Weights of a small image classifier.
Model: 12.6M parameters, 32-pixel images, arch resmlp, norm layernorm, activation swiglu, patch size [4, 4], layers 6, width 512.
Training: soap at rate 0.0017, 16300 steps, batches of 256, held-out accuracy 99%.
Data: trained on scattered letters and digits in many colours, 97500 training examples, 42.8 epochs.
Rows from block 3, named by matrix and row number. Rows with one number belong to one neuron. Each number is 500 + 50 x the weight over the matrix's rms, rounded and kept within 0 to 999. All counts start at 0. Numbers have three digits each.
# gate: MLP gate (model.blocks.3.mlp.gate.weight, 1360x512), inputs 256-511
# fc1: MLP up (model.blocks.3.mlp.fc1.weight, 1360x512), inputs 256-511
# fc2: MLP down (model.blocks.3.mlp.fc2.weight, 512x1360, transposed), outputs 256-511
gate.964:453512438613544559408433502593378518531459571480451415523532540491569479504546517459541543529548529568442463524514505511536502473566558456516479502596506479443480513543514473516428485564521505522471439458468539551500584599540470479431586522582555445484479515525491495539510486449544441545512480469425543500392446552582412428490502511433500392565529406397444536558498475425539513581481557596437488518529505547493573424550486512558447534506494411452457496486569451515490500466553544447553547528530474390550499508515449464567509502495449477468493585442524452491501536591449471553527490478508569448479521469553512539551500488369539552470571532477565535503587468462496486466463551540589535456405468518484521507581523437465463465462550458511417472548543430501572441497504575
fc1.964:480470465514478478538656476437554524490492522565489511541466385441438465502510452581513533492528555469519503548465502489508447390492498491477456540544448488525511449483554576482516433537440434489634456488404465480486476546481408538569465543470469531503500372483549480508514442502474482556593525475511450531438530516525643553537424538394528486584439458525474510547518487594529487411443435486570503446526450391480429504431565434406325462587499553425551515520495518400502587510500431552540498567548569469502580565464505571491417591576509542580518521516522534404515485520486521464449438577442526504509501513486523560629452537458498550414371521476512506628503500556534486551489472527452705546462424444432504440398492556504598528504533461569530540502455551451446449527551489
fc2.964:491585479589519443519485402559555565490528550498568545566429501426482458507490470589554373519516488460544492470428484488477491479463488355507519570498484563549483564389519521482437516530538522442506517546601462415470547507489427566488464405538500503422488492455534533555520490506512535514543464511386558525529575412557494614523443480535507416468467526539488484530509486557454581473513527557514405419533557541491474423520455532459539542457443467539478445556486517437499548600544520427562446476525492556453537529513515476472480470535523403369395468443627536430518576419488571482554562490534612504525455492603578527487483538502520416527467429514517504536553538445419506548454530518485425600477538625502461486586554506417453552430585449550460495586471472461471538460531585
gate.965:433449525497508570496464470512514463447493547530448544486522439537479495618528502564394471523484504586457513489471459433449433538545464564594480462617484513450546423462506444578515517556423478548520518430443491522516512498428495532434520578497454411518437425461538562511525584510467493487509524565547404563546598516525460461534519536515491441488546577476494569447502462526552535443526422526460502556467485434535551487546541527497458449522513526503463495516508465540465530497502578562463429449537497497584520463440472494456456479472525470392503513480506600481476458513510406514535418527518476526586478546578554502491485550489541498349461454523494570459486493536571565423531347499554501465507471516509449485467474449528555548550476478482512523487490420490495476505448456
fc1.965:525509546490548554540430508456502600467481439462517498453608542499514475462517547547440538557430525549426495469556495490507438516456507557552495520561542451512480448472481523621460571499407493502547486484484449535461562423479538493517554529489467370478508563463502512498523531514489496472480472576524460392503501571481490460548495493535494507432404485527526523564529547523595444547454419563537527563445550455470581403605546475551454438501506502482484472446467550445414572458538474489553496452531593550521523494549465488486452525461473514469560439490502508572556532480503490438516509494532540521553398527508641457441445434521501559520498582548546506452541539532561430484533452478523496517499506526460433459469515433521590495537544549441566509431543529421498473508467508
fc2.965:545504455618431426502479470500451395521528513461414554542505519472510624542550478547508556387424487481557545536495423471531585528394495577524587464538491525398493479439525524471522546558522492559541425563519550416554622531618466498475524494435553512493491531549445486510553564525444445478437469503557467509425387483424544562378567561513554541514575588473458439472428423471576446434495531453446488463459480463500481497434548438508535413504477552515512553506578426487497510471555522553474463512569477444386446451479526488507506435461497517485461496477495513461484450510505585531377454542443523538535449502501528507566498444578586484520480553474542525477464480557540451543478505476574572511461526513404546484447588586479555507431470474589498592513456418427413499387463565
gate.966:477486474538480555502494506446478463520523540455596456454516461495504460517586501630542453571491514592421483519433502485468519502471445441527539578528444491435525475464601540553529517504546506430522460549574554463533502433484446507507448520524504496563556389457551589542503420533522557500470513513632526519512450503502502476550569527504465452535438463482541549585416545465505481492617525540566499610479530507503454423559571446479510442556401508500597539521472443550514557429547520426422558497399499519523572431517484456528506526503488466491562461490445511423510515556416470501445514518532491564473544484518502418552482510493535425524508522465474489614481495550489489525519404623502452487542541451570504493509407462522466487552509525428548492494458517528429403500481446
fc1.966:485515546521433521533495456527424542464451515470489478473426574504491592507346432438606556511443538414523476455525526482515594533508547487490505504605562487549451542636492568397444493525576441494488475481533465595500530457559516440548542568467481507444477483474488417502552506571560471473545525511500442477520553523459578495463459485564511469491547449546476571485570547471438549507494579487520497546507519574568476531486429567460501427479492541535551433530485599477557530548514494548549495436522507463471442507528556576532524527546530537589523536575550568501497542377473521473496435496484587430470452511483461483506564500446552536587499572541456505476452498484511513483470522501526410468580474525515503572390574581431501494479439609630520571509442482573473573541440476
fc2.966:477437446502493461482538581443500467526384452522488547513418508481541489467513519542433538483561514554376437480437519478487501470476531455516462472496539566453567524589592479461534514530503492456441487538543429523459614569517513477471482480539554537466537575534494522505470460543510537522529502484498472502463459487529451498521566522480498448458392469470563567544534542447483466573574523428517481489454497516477495484509592409559526521486429555565515503439580564514425472462574532533412465472539445541526531517551512569507564584460494480554561538611541555511537576567540517455519529490526444425514586463476500580489537489505464517462538511493519519497473423507446499542514465443480494445582461486502528498513456537504606501515506540401501473493532534453461440452476444
gate.967:490502452519540488491591561407443480552515467541547608534521515461519423526482468511456575575488566496516459575473452544477384507644464570472452486632587430503559475472528461443468447392510479453457531603483523563565515496428477524478423473543552516542510480462505469473594551505493489538560389600471462460453552535431544503528535487504525369505468511538583478542545489478564437525521439565542463519531469464511483489533478533474531561549468446508540508510426560514459422456423482456538519422518539571448459442550499514574564426525485575578502533506492491568442610515475424516554485470380528591594578482571400581539541398525468521490569426446445522509496523517485451530519448433475454525563397470510465596559562448504454527504475544584479492574456444473518528567494477
fc1.967:476562470474478423427545466527464556433531512454409431499543457571430525513430430449499516440466400540535496528588509488560555442453548455541568497456515525549442478452524504541538536537530533564527519419485422451429536448550522439501481524547435472467555475509484480530391491560492517534456620463482532570543417431593468537494478534564495629534477443531445569577370485572431539484508571478494623513514534550526577500406469474471531464442544578411452485478538399444553560520566510557483474577537438468548486578487503576426517500460585473370456457485546413459494457485537496496520558524602445426505421510474534529469516530558568395565498493544551433411474616600572503490480604555456462510438560466546492453402442585558558524475535496498492590502518549522485426408539502
fc2.967:573457545542496476430501533551444560494486498508536454513525442594561464508574464547452558494527445516454460598471547567698559607487425424434471465449443428463449460499483568504611453575486500487519547510536494489453604526464474492493494546573509511479496513507555535558505469556513593537590535523484532399606559531494527547487494508578505631533514512581510514598390525496536547449642481360546500505531509577590528442417400519433420489475521491525480513417469570537533516449478405492529568394484525500433508487508565549492573486424485476455419632473457541420541479534496517462521493609480428451411516501508498486486502495570445535452513507493539485453436521545416497535495472464436547518491517465441565482503510518483551450507523523485549429580516528520418519550472575
gate.968:485428534517502570543583400514509481496558528542446477583511562503506482463646477448517488562556545487456557455451434452545570549548458551609430458384552465438375444599594521568441570556383626527484520487645493468445506531538548535461452540525463509599426457459572471479487459440528433409429534446477548555517549469482394490475624641526557432453426402451514497525554505493434453550539451545371591491499435499523535441570481565453386445544511427492432425523481474510557488457470508369526501493519561518547476525518447579559568524363562535598529503468551485498435534547523550438479592514372473548573497628496625431586470491476514580549587509360514423464480541469559370397480530499543553471522492511522590399592340498486446533573471492503528495472480450580453525478517562
fc1.968:529538546507581545548563397455467497493499483534396508617551488394520406493574447464552514560536518462489475401479491547488528537505447552417420462409495414524495460474554418587536550542437633517463528444512483469448569530486384501518511529442489445549477446555522565511415516531527362415498508433482542577519520533478563551511647584451516472523488448494484495475483537484462446419547466521354560475408411572572484500446430421428353420556465531480335489557568535533502547520471528438502473466485564425610415428549453551530647492402582492527500475364470536508471524477510622414347569491411481536607518558448560425584414514445478492529559469484577546460444480465481465386564579483543502393548492597476463375550435551490552554602423465600513426430577522493379481523514635
fc2.968:533491404459549523518453554669422389554471501454555524575452524561461508415542450476538451494501432552533470456476394584447586442443454424618658539348470568456512483478544527501570547594596405475509505560513553540452455574436602510501508630630444403453514492475504473431524487526430484517475509543497573434489546450552543435452603491521513396554503575577501476505554432457427521434412496482491452540522494533574451403496528599541475453524467558553469434471491462513462542459506434588488530510500388493529556433460580523507396443394488493575471519563556509447582587425435455503558477514458495493432391494525394470480371485474649617464538535488505565502443522511482446583455517535488574538496398411410436446441449558531528636542595503506416430519520545498458391621488455
gate.969:466574419495374432491534568540524449495511495511499495469517517454492500563393460537462503507437513531431572387426556517548484508404548563544433629518524484527444600492501494495670520509538533556482474509577470426477540505548526491453412445458492585511409458469594545572506488429520509582545449465423541420529546525478402543441459442467538658511630492474493452442550468600511446452470500481480446441517558498547603581557467556599416553542503442515507415497596473456495588462510492551504489424483602536516466489522493449528529446570501493500472562479422418463534494579448445507456437395434550562480450471488478569562470501476589444551478572513537549574538504598538426523474469448501479477505591462608524538534538517450501581528472544474581398532479493445504423521512508
fc1.969:635467539481476537547543514564538466490493449526476417460569534540488455472511439553431495403551506479427582452531558487492567581493414472576583503529441486523487509519501420566630424517495594593584486504562457513457588428528518492492489481418531540458514536423506506503520559546453473622522506532439476498511439556476539476448462574561501473580516493389454542451588471452434584509568523456521587522505565457536526476482508560417373538604485495573493419507445458408529443468475367489461627536457445492510478489532581493418481485420507449549569524490529451472508489448425544472454462451465456504552472475571493506518411507489534495446408548518447584493533464411450437496483504467489397502515609459456507431457452493532485523475488611481523513560496486574437521476437531
fc2.969:600557533457460545539503527581525497487485518525516468434437490490537508526539413548502461551491519580498503518503554535518453531498553500581505479593412573510426482413431542510565484407477548496525550560422533566472509516515428453482449491517481442489457507484529483504537482469547497465557536610493512494499551518486568421472510481535465482533498477434492484537509485568639573528559441468515413413531410466516453426467507482454518637447465533585448500498524483476516516425489447542418530499444611529444530452470521445515443492478517555444453567494523502557496516495485590448361495536389515370458573554529513571445471569562597614496478514533408450453597456501513488557394516516496518471504480537492632539454558445520525503483497544453534605397550405522530519528521386
gate.970:552570564515456478537466503483489583433521537546588552447428439509489443529504531422427446467517527533510462488555494479485549441422490518514547461407538550522510531626418431498434599492470471526551549571505529477483470537462443402601563508447467489541525550542510455449556459531472541470551459577543526478477423581410524532467511485482467479392441500490401501434507526480628494501465493522488577589528546577562365461452538456485443498400460471507491534441541502434450497511494515485529506478443467495547548491443451484537565530564452586491506578485516562464515410435512605508594448565452470392552566479396451440514521506405488487469591499452527528575570509437404507524518571513540533459423385491477412480575503552481479484428514473460465485574440475536524565551544493
fc1.970:479469487531507529510604504519468390385524452481507461384485532501428468615445564553524479518527533366474583471553521540464525586543527589414546502583432438517416533451582548488423500524527487456506460592482433450380564543469471474451556419442481471497574486451392446549391553517429456522502510525534561443489571433510509491458403475483613567506505486509516502429495449424514509565489537535550438479452526502533545516538465554514524522608570481484563477553526447563467480540520384439517539486514436518541458467483509597496374523436471476551478507366448428444510558609541398444521448526480505498538523521531532575536515553531544492567343459426488450560511517548562455567451460516461533564523588451472525451371616457542461532568513614485557562479581430523436493513524580
fc2.970:392452489561520499526484485589477541492504452489512525573497591439413552504511491497456370457453468453494566455443516431523556469434513500492535461515483501504512472449543512449475509515448557462553476509432406444476455474498506462457596559546575402472507556486389438499464472445480559435496461563466462514520534439518508471488580556473592488517531480551464611502564449504479490487464506584513478490529473446522447545429618495520527518502541501552487502464434562572466603496506396511475471447589437486539478516480442514519465446468470512579522452525543510523424546526487373626529508471422473520575607511443486427446364482637487528498506550547540424486423567474535485487503513513537555527461485475415520507532546506540423476465449469510535552503510518504519574535523463
gate.971:547536546537429534496477428525548490577494545600501534554435583507546474502549563554553536451492470534497472497531454544510474554510529532459573492463518468408498543429441594562515523498345497521543533561468540475444466436453455564441511430566551563545541496516395512514530542517375441424508520649523543458516582456514498477498466549437499493451483429578494461574608444515412539438518493534501601518506408441439484438499389454568560526552454518406449510538486388568562542415466470568565451512437553428511422462548516536506602562496468597533530498492505503479523377488531403502568418603484410414519523520462499559446549463480545556574511552569497454476442540556590537573563436526535485574462480469552624538386529451418427520504528484408466600528472522577542574491517494
fc1.971:399476547473544540525621509393483542477489454512583465508440429475502521451531577449446428545497475473450566490489488427536566518509543429572369559444469607453453435506584427552464468419547367411462562435539481417499614465482510494502541459447499436664493510398494468521554476493597583492535494497532435511504524477472517498482496511524438535539535469600454493504400527415565462499456661508427574361524555527518563598544534580504475473482499540517511499418568571496501425562511562533511520552558348511549495525460542436576478435575565474454559507563494537438552478525451574539439494517487499540586531487571451484518539607547584529391416507518512517486459488494417535410528517464504429428433539474537548536462423475506498563550568457613553430389528540513463494456491506
fc2.971:460588536488475438548524481412535598596577480561452395569525497506521574481467543464553427400446574448516526510512487486485436471613482501498450412590395610502573384493438518518541550497501522403544557563359499515467444529523536453439513539524523507520505528533479502469521673548617482566538479477534447428577565400448464533545478424480442488490518538481534537509502515502479584499531584530490522458529523499480492410482524561570550431516492544472446649552431478458541416511452542577453577567457521419454479470451488510549525544483490535512469490487456499539434516545471574489401493455462527489482627553447482588490494449530514557418512418539567357482506440459596350487488503476523591454474507508434432511456567522504525451502474569407500582473492526501500462528396474
gate.972:544415480491475567507529491545485458455464627522591554430509531539417481569545554542489539592522480523450490512542476495470503434544528445536527549560524511503523487506540512430533455520553559470464550536450408530437524571518409466480423394518470440428589544556481518528548475529447518457515547478559437460498549519481546491462353459539481492542554492461467543534559552433506485442459486552569460500478536506481589525499488524481503490528442476469559508490532502522484492473470412495501491585622462578493526510574592548464498493565625575535581385582476527484500561476457508480474472532513524522494621542501489558561447547486469457410520496486460495589573508441511530562510376468479623465508511411494408459453438486546507484483544541524492433527513437563531445520459549
fc1.972:599497375465466539561510496490524481554448537508563551505409545541552500453467493462524472572484611485452476461555531479469530485473472552592493496569441493559481468540498486461533536535479486537467558576475569497454550487444578379555530542539479446461495490528491486456536512526472567542539518516460543503475419486495635450560537534520431453430487433518443527491493449448357530586426542487396425479482483417520527549485444464459502447440539525503525579544394529488557561442486592541459486448461536530455513623487481532456543583525590511481440553474476499543481529459604536562519443535520570489577483411452492468626560476469563495461490528527529516536584383533471497535514436461542546512438445535449479512498554446419486562527514536539477478608519471553481574522416505
fc2.972:482464441451509493448441524469472468540480528548501508563420463478497471500561527543549459555481536542501609479490531550520492420440460502498476468557447397540445607489509503457488422439478467464564546442417448455502453603571539464446520392530498486497466424485459456501503568502536435521465490530498391461516401467393607586495544454527503582470537437468456456487493426485562507492534458527540474510499533553537403578535506523527393564474525582503405471565593585465533469430413421476538444503474527513484633486474544448541574559451491550532445521484478420494550595472498456513555462488397495484465428539524539529507511550506437508386538542540486449559489510541506437592488541502572463381544491540504535422514409464496459482453492558542494569549419429523548473513466468
gate.973:495599581558496527533631523510495494578501555490564522565521558475533548505566558560455422521536434497543442517530503557565536470589490428473455603554610518566409546455461486489488435569477434457467481581427515479516523527476484514478488445523463455489502526569520399476499392501445532607493551577468456473597479569477519544528450475501498565576577562520424449440437501519527443550503523466500528371467505543484508547621475506543568461463540498484433536481537495483530509511447499470598426580516503467439448583477474524474539549494483498439445522511536487497457515522586497449550434471487498503522474493525485556413410479598395468436553527551447447495436485493588510534499573497480479514537509544499555495556579455524582508466430550429498437569535506539434484493472540
fc1.973:524576486549514515550493562516555486544442447535461547455529529439461551530484540566502446500540457569462551572401488513527567507569507525579586507536492479452472503482481542432476482611485566582506409446736447451499596494382457504527496518466467530427601508530528518550512577475530482459478593531446542512509438528445489505440511437462478420614455484565523533523428527533515485499445536566423496557533489516506486451553475433489542470588534460477506578424473444554424416528460491460453431457492533533546485478587462580513505426464541411541530447453420537484427445549493548504501526509542582455505521437375595419594573487547449492477523527493434439494501558552497432461500491497505458514466491599496454540460440521455585544498503464481606512496545556556539509496490558
fc2.973:472506501497468489482476557463478466557550549517473521415506492615541572454498469537490530505508452531485436527549464463480461478577512497542473499511477527542493489441478477590567508540484427429540460548547541494558422500463471400487492512524507477508494463433615567517465544554495511451492415476480466430451536503467495479496397655438415539489542536567465573518556464543510539464571474475508424483466519502514535553538464534526525496454518497499493471450588535444457455547518602605497420495404513562556533447546607509481438465499492507467519458542437569453503459561493521496447416529543535468523458516482549545484518465453500514453497493508454554469519488466468493491543450544447503608548461534457503474587451489447588531439506567523364477490422447566546551579467442
gate.974:594503547400481436464500503469529455440417468583445450521588564447481474566546569512522446433476492514490536643515530447558432611484506462442510526531581477458555511539636493524422578562534502494468481580523534641472511560517483484598597445503427481478525586484531412534418429518473559497443520481482526431527558473481498570432613527414471530486585460443489567564535531506644536553530453525495450459542543551441422525475532571462547506483395450529525457444597469581580598533484559614422484579515426537395545465564502516541548451537323605378414572514560547448506423545532503472461508525559546515532570501594500540462514446528433510525478555533456444532352458541562489499603423458478528475527494434472525434671636516485493489505426641513514491524477514497416457524395516
fc1.974:538560507516470408535505474537495495503568505515573473463537517532427540483509501449502443485493562437492556543533518485574483394454398526518471549497476557460545499437581442471550502501596524525496447505420429586447557557609493426518552546476516462529498479460550522501485472495532549489594536465406416573440555499496573548456607647553500567476692575479502405521408473546542502545482502469561507530571516595455514596355554596500495441468469453420558491562554434556570496564488528467491501548447503447532469594487486567569657543471520450407401421470568547527483398505453438458522496478560502382571539500583476502600501570536467463563468463570481485524377574498471486479572468579406500494455488562535470436333604499395427502454493592570367416545545458541411428513543553
fc2.974:642418537480491465541540564484441488579492528454517496458496545678473456526441409621516487615538570520481457483618549468561510458470489469612491492458521401476426495603542500500583558497451531465541438480494497517513547551496484530435404486470473491513533508493546553552512502552611458419506486585434450492371513502414474502567491525537501524536466557391516544547379560472493525554569513465522603524523481479435452502476553476521492554538594558496437394416520524500485545529461461417571456521510359479601579443487551480525494461449561530455604527496560499433493521506584454507479514493483492484555479498521548540442584464442570525608538503447469387495413520528521496473489592489512506552490421463534550471460515468446563612479533510492534562426518465412379448645517500
gate.975:524465527532480480476582476445470536484491566628512422544443507486454487498490569527504504470445531440531434432451585457497518550442545506579529470480533467480516480453496441494478452537533581458515440590439489519455516546487484497551536505486410494452441519508609453404575459493475630413391509558544420498474565491505548481473502460458548507491530489471472541516423525466520456482440369470463533497567500505439481518536440507494492454453507524519523385533398487566534542549485468574539439457543538493467521505531439538529480560545543532499482568475525494496576429496426439465536544643477491512479397501582481592546382482513533465496420475507487591643522515518529512558476461529469410465473530476567541590484451531602511473563432507581504594471523523514541531534331538
fc1.975:453488536401538442456402464512430499518514574477532532460487460465523519473474424527521451447531551509502562537480535590436434499532515528519488582476500444455472419510440516362498506465451488533589451494434557429483547438545574478460429464462514430567468477581552526428592536561534405462526515566573484513464538440477542416487553558523576420474436567470570489515448475424580509552474455475473519390508515506529504511570462547454486459480470479461400494484446523519555481544452585454417517451468405493527513487514537487550507488425393499507541428462510602564495511492445497562437446438579469528509536523435446496476527522570488499531554508562504584543438535479442542503529487494437510445570533538506492439437535484490493550626577488532431428536470465537470602423628487
fc2.975:511455503549552475510491553491445535379536497576510502418526532464528510591445524484534462445562550483417564355480506404484515500516513481550387518555486521478528420502563430498507523563433523394516491479490552590455507602544491402497511513565491476450473517543481401498591539572507436447480489509585547523524547502457557572491522560487563448502529527551349479537485514537577508465556565497477520500487496568494491501415459459463408523477541542455470531487505542534475461469503568489495518507559524416570472459554374546572607519495587566463537512517472502467448550558467528483545580466421383525469465426508416547451538442535626515522546431573428441568515577475473553513476504498539524490489440478513470539578513437566505504483424402526511529416358556531492551625521510
gate.976:529526534484491474373469505546535510486459597428539556482525566530543459511464483449587507478599500520586476442537439430491502578511474482451486477540558509496462516471530482616535496479408582618473513543552414533518505622505529571444572466540530570486392484469454513517517492558531553487525493523577479466534504483578581543495469520564493478489600506500471556568536532562462466538473460628573602560492568368554486568581490406468472534446551481488526515526536572534479548503483504461545571487443477501579514387445522567471585530507396525529575571545553477484436515474461568471507550477524502522426489499487447601495459497475505504510544585550490433432557633555567527529416541499554527485434557520578592499547506510446504424452531477463535521556495516545462481438530538
fc1.976:501410484549432497551486563425547481508559474478461465530467418507451546470541471551407440549441533456366466486481484571491518383496529538595503546516483468423525485594427506340427565504496494420510485473467402455483504463500430457508471545523480463468535493440549461501508516512551449413495407370413445547502532518471480503445467540372535515479527492444486510507435473429438519481512442674462452456463424537545431496519485588529465485509518409431554481481502449483481437485479462507478438544489501540434591517492524455512453518499548469538459513479425487471499473524550529523524523510484471398645475503546542433480551519467462519504493415439539655443446425427533500457541500549490429514536448463418501521494528500482453492543638428478476578460500434485466471472461532
fc2.976:553488569545560560403514486537498539619446595462493504473498496543455452487529522487601463460518520526414504483427527464587549544511559449493521409577495486533481523461539591690486462494465482525440461570408441562369522534540512399509491434423484473559484451523425511461470478513581551507525598506597499453452398496490477555507524517516513522516439581612481503495523379509497508514449516394467538512534553496558491510510463424477461567498532507557510426477594494479497453524529563608516461609533448445542434544535493513511426493586353504503533433435504581458455554404459453447453324495511445545537535540465429512553520417561576564519583522591543473575563575400493403496475486453580475537479483548600558433516586441405514466502381537467534451471576501446469530473477448
gate.977:527554552526437510496516583518516482549467497570528483481555620476516408473570468511502537499534509568367529404480540429522472459418448460525523483406574440553485459486566485468519490594449443515384477538506422561515641621608478479462501421580487502466363349470486475510475379542476477477486536441493549501564569613507474496482451560524572594498551501360442524524402460563527496501496561427458523440436420503409490396485404491520472465501573499493555517602552623529500500495531540532615517417461514471532549479383379558559455441482426354432506452463489446431524535528475482521474469534521472412528495552562520562570486445548402551534537541422509504496494439493539628508530482489547557492528502525505505530646508425503514410505417552516525351496416486440489474491462592
fc1.977:532493439529487521428534476486481536495548522426468520428487541447413509480509495440499513484516467521589533497573423459521505457434451479479395468479448526380539537509428495460547537590425563576506498455509588603511519538513448537463474507502507494554514495539459494523492548485501442604398519532518558467324497506562556623548464477482475454582595507500504492462467510530561430454456584443499491546706498432510398580488576504468529612523437445548488445563472520468543469492536464600457574560499457465460618524549503344571493442530453456510386500437519574476465507461506475438529428394590459541555454497463424389444493426503428541561465497412495484553532435527521506561418556499430540425456593503536549549511504457573496510526502423392444553527502496560539604430534443
fc2.977:429518559486445511424514409430466534493454468419578561445529488504453496575498449561460663388497532487486401543432373414525513527461522547507450597449509558551436556585533536482534548548509547486467453492503522534516628556491444597481504457433470571519560468518527486575507426563437533545488544501520482468486513599543353592519473450496454518519461450396519539513482521518529477468408530520474407445475497509428400500451580563444498588501544421588340564505559555410482467596504546492454479508607531466433470453522478459502583493504477419466470475486541436450488539498445484425398590536406546421614663563460550473476617553576368504514602461449328452459550492572442488510469419422490541507458451526449513488429474526476637456486503529458471611477521503432489509484503463
gate.978:580565479499399440502436443538468476464593435491468518487469410465469503577484494538537492258510569481583492472593475463472467458548511537399475461521430482506463571527502482514502576416511489496491466484333418499502507625531622537495479536439589435488499472452555434507444464433453469464511524525590547475487385522567459514536580488508562486394481487594566411458583524482517566579517526544445576516370524516536472486503528583506558515519484512465520520535521417470492543469455468554563509440471538544431522487475588442507495497594434424480426437512494480566656524450558452416555471489534507480413498570497549470501391472439463465555513545550602477459440532463491497462541611520481553601456431455586540562636554507531475608504450378343507558525525486551467503435502543
fc1.978:552536497383525473465538497477422509534486533494540516531592495475446486468458474564446613463416583550557484454561528502447566445475520533465491508495497538484440495395554427408495503500460566522508467478415543471477507420432484580459431420505641475471476447450461549475461514487459489424493599564550533458485465364422515466558538462590523385539514410485520368466561467553522549442524529449458444437451439511492480504485511523398514516474547528439467517474516572567512527430421479576497557466585540542517399471462550528500471455499445451424639587594523478633494375532595435534505532454544437452529495492486647601481487556441538475529508567557457440538528527569516464427544469418439481592571443563460541496588515403564516466373476483502432449560536453414421470519555553
fc2.978:448463488496453505564583550401433454507522547494457583576487549497470455403461492549473493601492538444472592561541540563455478502490404464581445482452506489507510506375508429515512416565455600467443576487528500444467478616511527500476376538411471570439425561561583517501489465441468516496515501517475478512627430457487570454502520482484501582521548496549466565538561436551491444421560409486549572535482597498530446541546623554489443427457472524510471521529476545522439529489453485396525435560561503530557583509531633455515536480554457520406571572447529459533445532531544452573472524492494444533491491485485552604522563587560474438487387490540405558490429461552474510573543440429552465486552570600490526492488614461476424503381545492523551452553555433523433572537567500
gate.979:528505547523561503453504475556497498572496557389520461482512583498511483520546509422508527537439539519510552567461472525557435408479438468470453559478465575512463591383627561515508525501534513535519470562538552529467516525497423526489520472508499512514487479529545458501479462447535464461500530455527457555519547454486470572401436608493564509562515513420453512543451510492462511600595585552451471487537511527493565471478549565526523534522569453419474509521519537524488446437522520459547452484550500499596462576508518466519466501510496429554504498530541580483491478542455562475459519491485503474482471520554419498487500483623570510488516462600510510517567515572529517416518475508578537436571552486512487456474474456494486504455509536597494411404542492585486540515435590
fc1.979:388414505508500504566577592489452440557505517448496512537501479488463541466475442490501476480587532555493453549605503547440503547525522420481507505441487553489540471530484489546500445514570519490446413488499461416445536564395496517436404473520535494564530464425462510586551497527398527527569427485477551480475436520547520497514542457483524457426524484509527505518482541471525468519531504553473504425505562499493354526547525512475529471459470446451520567424502499528488449550464478482468451489504517549490433526548464475512512558563460492510541563485487478444516486399453559596509540473524570511595517531455515513540451491440549514569473465451489417551475439493444469490437481476463478481463544418614492502532542532554587580413553462560532519442434548501561512443519420
fc2.979:364522462519532493472577564551477530452507538486466453569517504450495485547537529477407541482471493538522486546439527556469473562525533518520431514447488587479506485463453578525444452519526486473521457371506494519473475600496466430592432490475543466573553468457482502554441424485468522510424517462581520538522513486534486481557502463549505463426456498476416591583557424446521537545479493492553521451492469489499430424525477547510530444440541401505491530494458459570569512533527468511460509466445545452421497497505486555515496487517493519495548497524435511623459430504486550522488464516507414429504490502510507564535402498532484501563521535449549494511482444577493489478490444520521549487505570448522568561554552505542475504605589480490567512545503591522581514409525548
gate.980:466488516450479498464502523432506537437570507554591570513423564489481461461462466408484489456496468486483522441484442517505482431524493508540549495468584414467519478556498492476558628566502470562502442517514654529481601480438550575528476442538523424398491522488454490592444516465507547449447454368560551509507530518552479487487448495404596516482480520480577486479434527417487508512581494539492541508442529486567433425530523517513510507465556452528595380481521609586440383552433541444521418576575533452538569425496468499524400452554453423532518492469419500547564406496597615447553504483439500421549588497534525561477510516467567552419448465461457477560525541502537472531476514542542507470550421514375552495568515440432617518440484509472445424509414555494543496468648510
fc1.980:465459408471494500518455483472572445531457539547510533542446587521510562581542353513466490571497492521524488525530657474535521476500430461509523522560531502409514512482480466499497449535468490566597577473541434509473391557512510575481541501562545499540538462464513590491524514461462504475500401552471564552528480430454490398476459581521473472381504509524527428464548536364392512455525588457498448549514498581557597608473420495449562525433483500458481570481516530536444490557488585549588550550472485404433470470475482479469414454519525446565473515566474453556497444408563418461474546401443484465491456458428566517437527429581538546560560450531564550423565565522492523445465464478500403483478412464500542469460601449431550564501472514557407419515507461464421482534546506
fc2.980:572509514543352495486423452522517541513470495626482544539518515430413476471561503564532536529496551486450464528461487580431495453585410465499500446524452475504471544499489629518453440554397431512457490552575598522389529576462509473474453496497581578446491493627522555436481487563398539518460499458544554457522509475524509458465454447476487570508539552527477473557512462407498558470502558506544492472495535459556484553470428527533551508528480439492570585505409450509536519547592524556568539460542525446592511491555526476452500560500539482455562468568405516416536422556575542411590444464489447555550489523520507524480418518523541606483409544481493444524566469542503505430517575501515569592459546384525501518522492469544527538428506461518506467614385432490429417412468605
gate.981:478456487477540477474521585486493389542547479536491417492548598481453515461563518468495480516522572530458505498430527515545527497590507519443480462445459457450511461542466451490455513547515586468443505528529579539392564567576498551406394427509477552560531600496635444450507515509598559438489559465586516534515463491410431486531493552512498447456501478491475513545515528422473463553561469493517492558485373543538600414567545449513555454503459469498504546483586559540476477522441570573564460534486498489538575512569507532513537523424525540547396563501604502571467579524460554544487530441511482551513605527516492529562385580474502508592569518478518414666467606533526476531444583606485474490537459536496466486558424556462484574509460530541490502423504482532571488546529481
fc1.981:427383464481389489407439616544540485383475502513617461525518592538496501518526554533481516571482473551508515478451556484551526473485539475439480471557507476479443541468499448525497455403561458522482514568472479499552452495611496502409413457565483537467471532439485438510504589577553577559464497638525478390478472517534430538576526449521477442466503501559528618500498541477508521500479557520494451540518433560472492502510508517445582627434470510494603530469505516447562483466424468482549469520417506581489531505426455496575412476512576457484425521578523537559443453577497407487579483457570602508479488508511523536502475514468565488682604491530548505565461529490450553618398537483462445532520574412547543508494576598489431539473448623366517556551471559493413518497485508
fc2.981:465526533376542549559525421406503531522486528492495497369540440504553434527464486548424481432452544398465621520549505440458428550440542569448529501654447444539507504524498453532504523477496439526422515496515491514505506482509451500472521361356501480506471496400447531440446486524513470613516534523455397488484496577458497509529494442488370454488441503474542497511458565556498504492376525511487407467554410426510509512476506499484454511506427542522547482455588566514499589489454430526518542534551558538462424465486453494461522563559511437406564546432437536525561554474371500367445502526524575472512532558470504493484504588527486577572569552428471482478459496509582500429412492491404530543528409539515494617508556493405485372519474529450488603443509551537511431439569440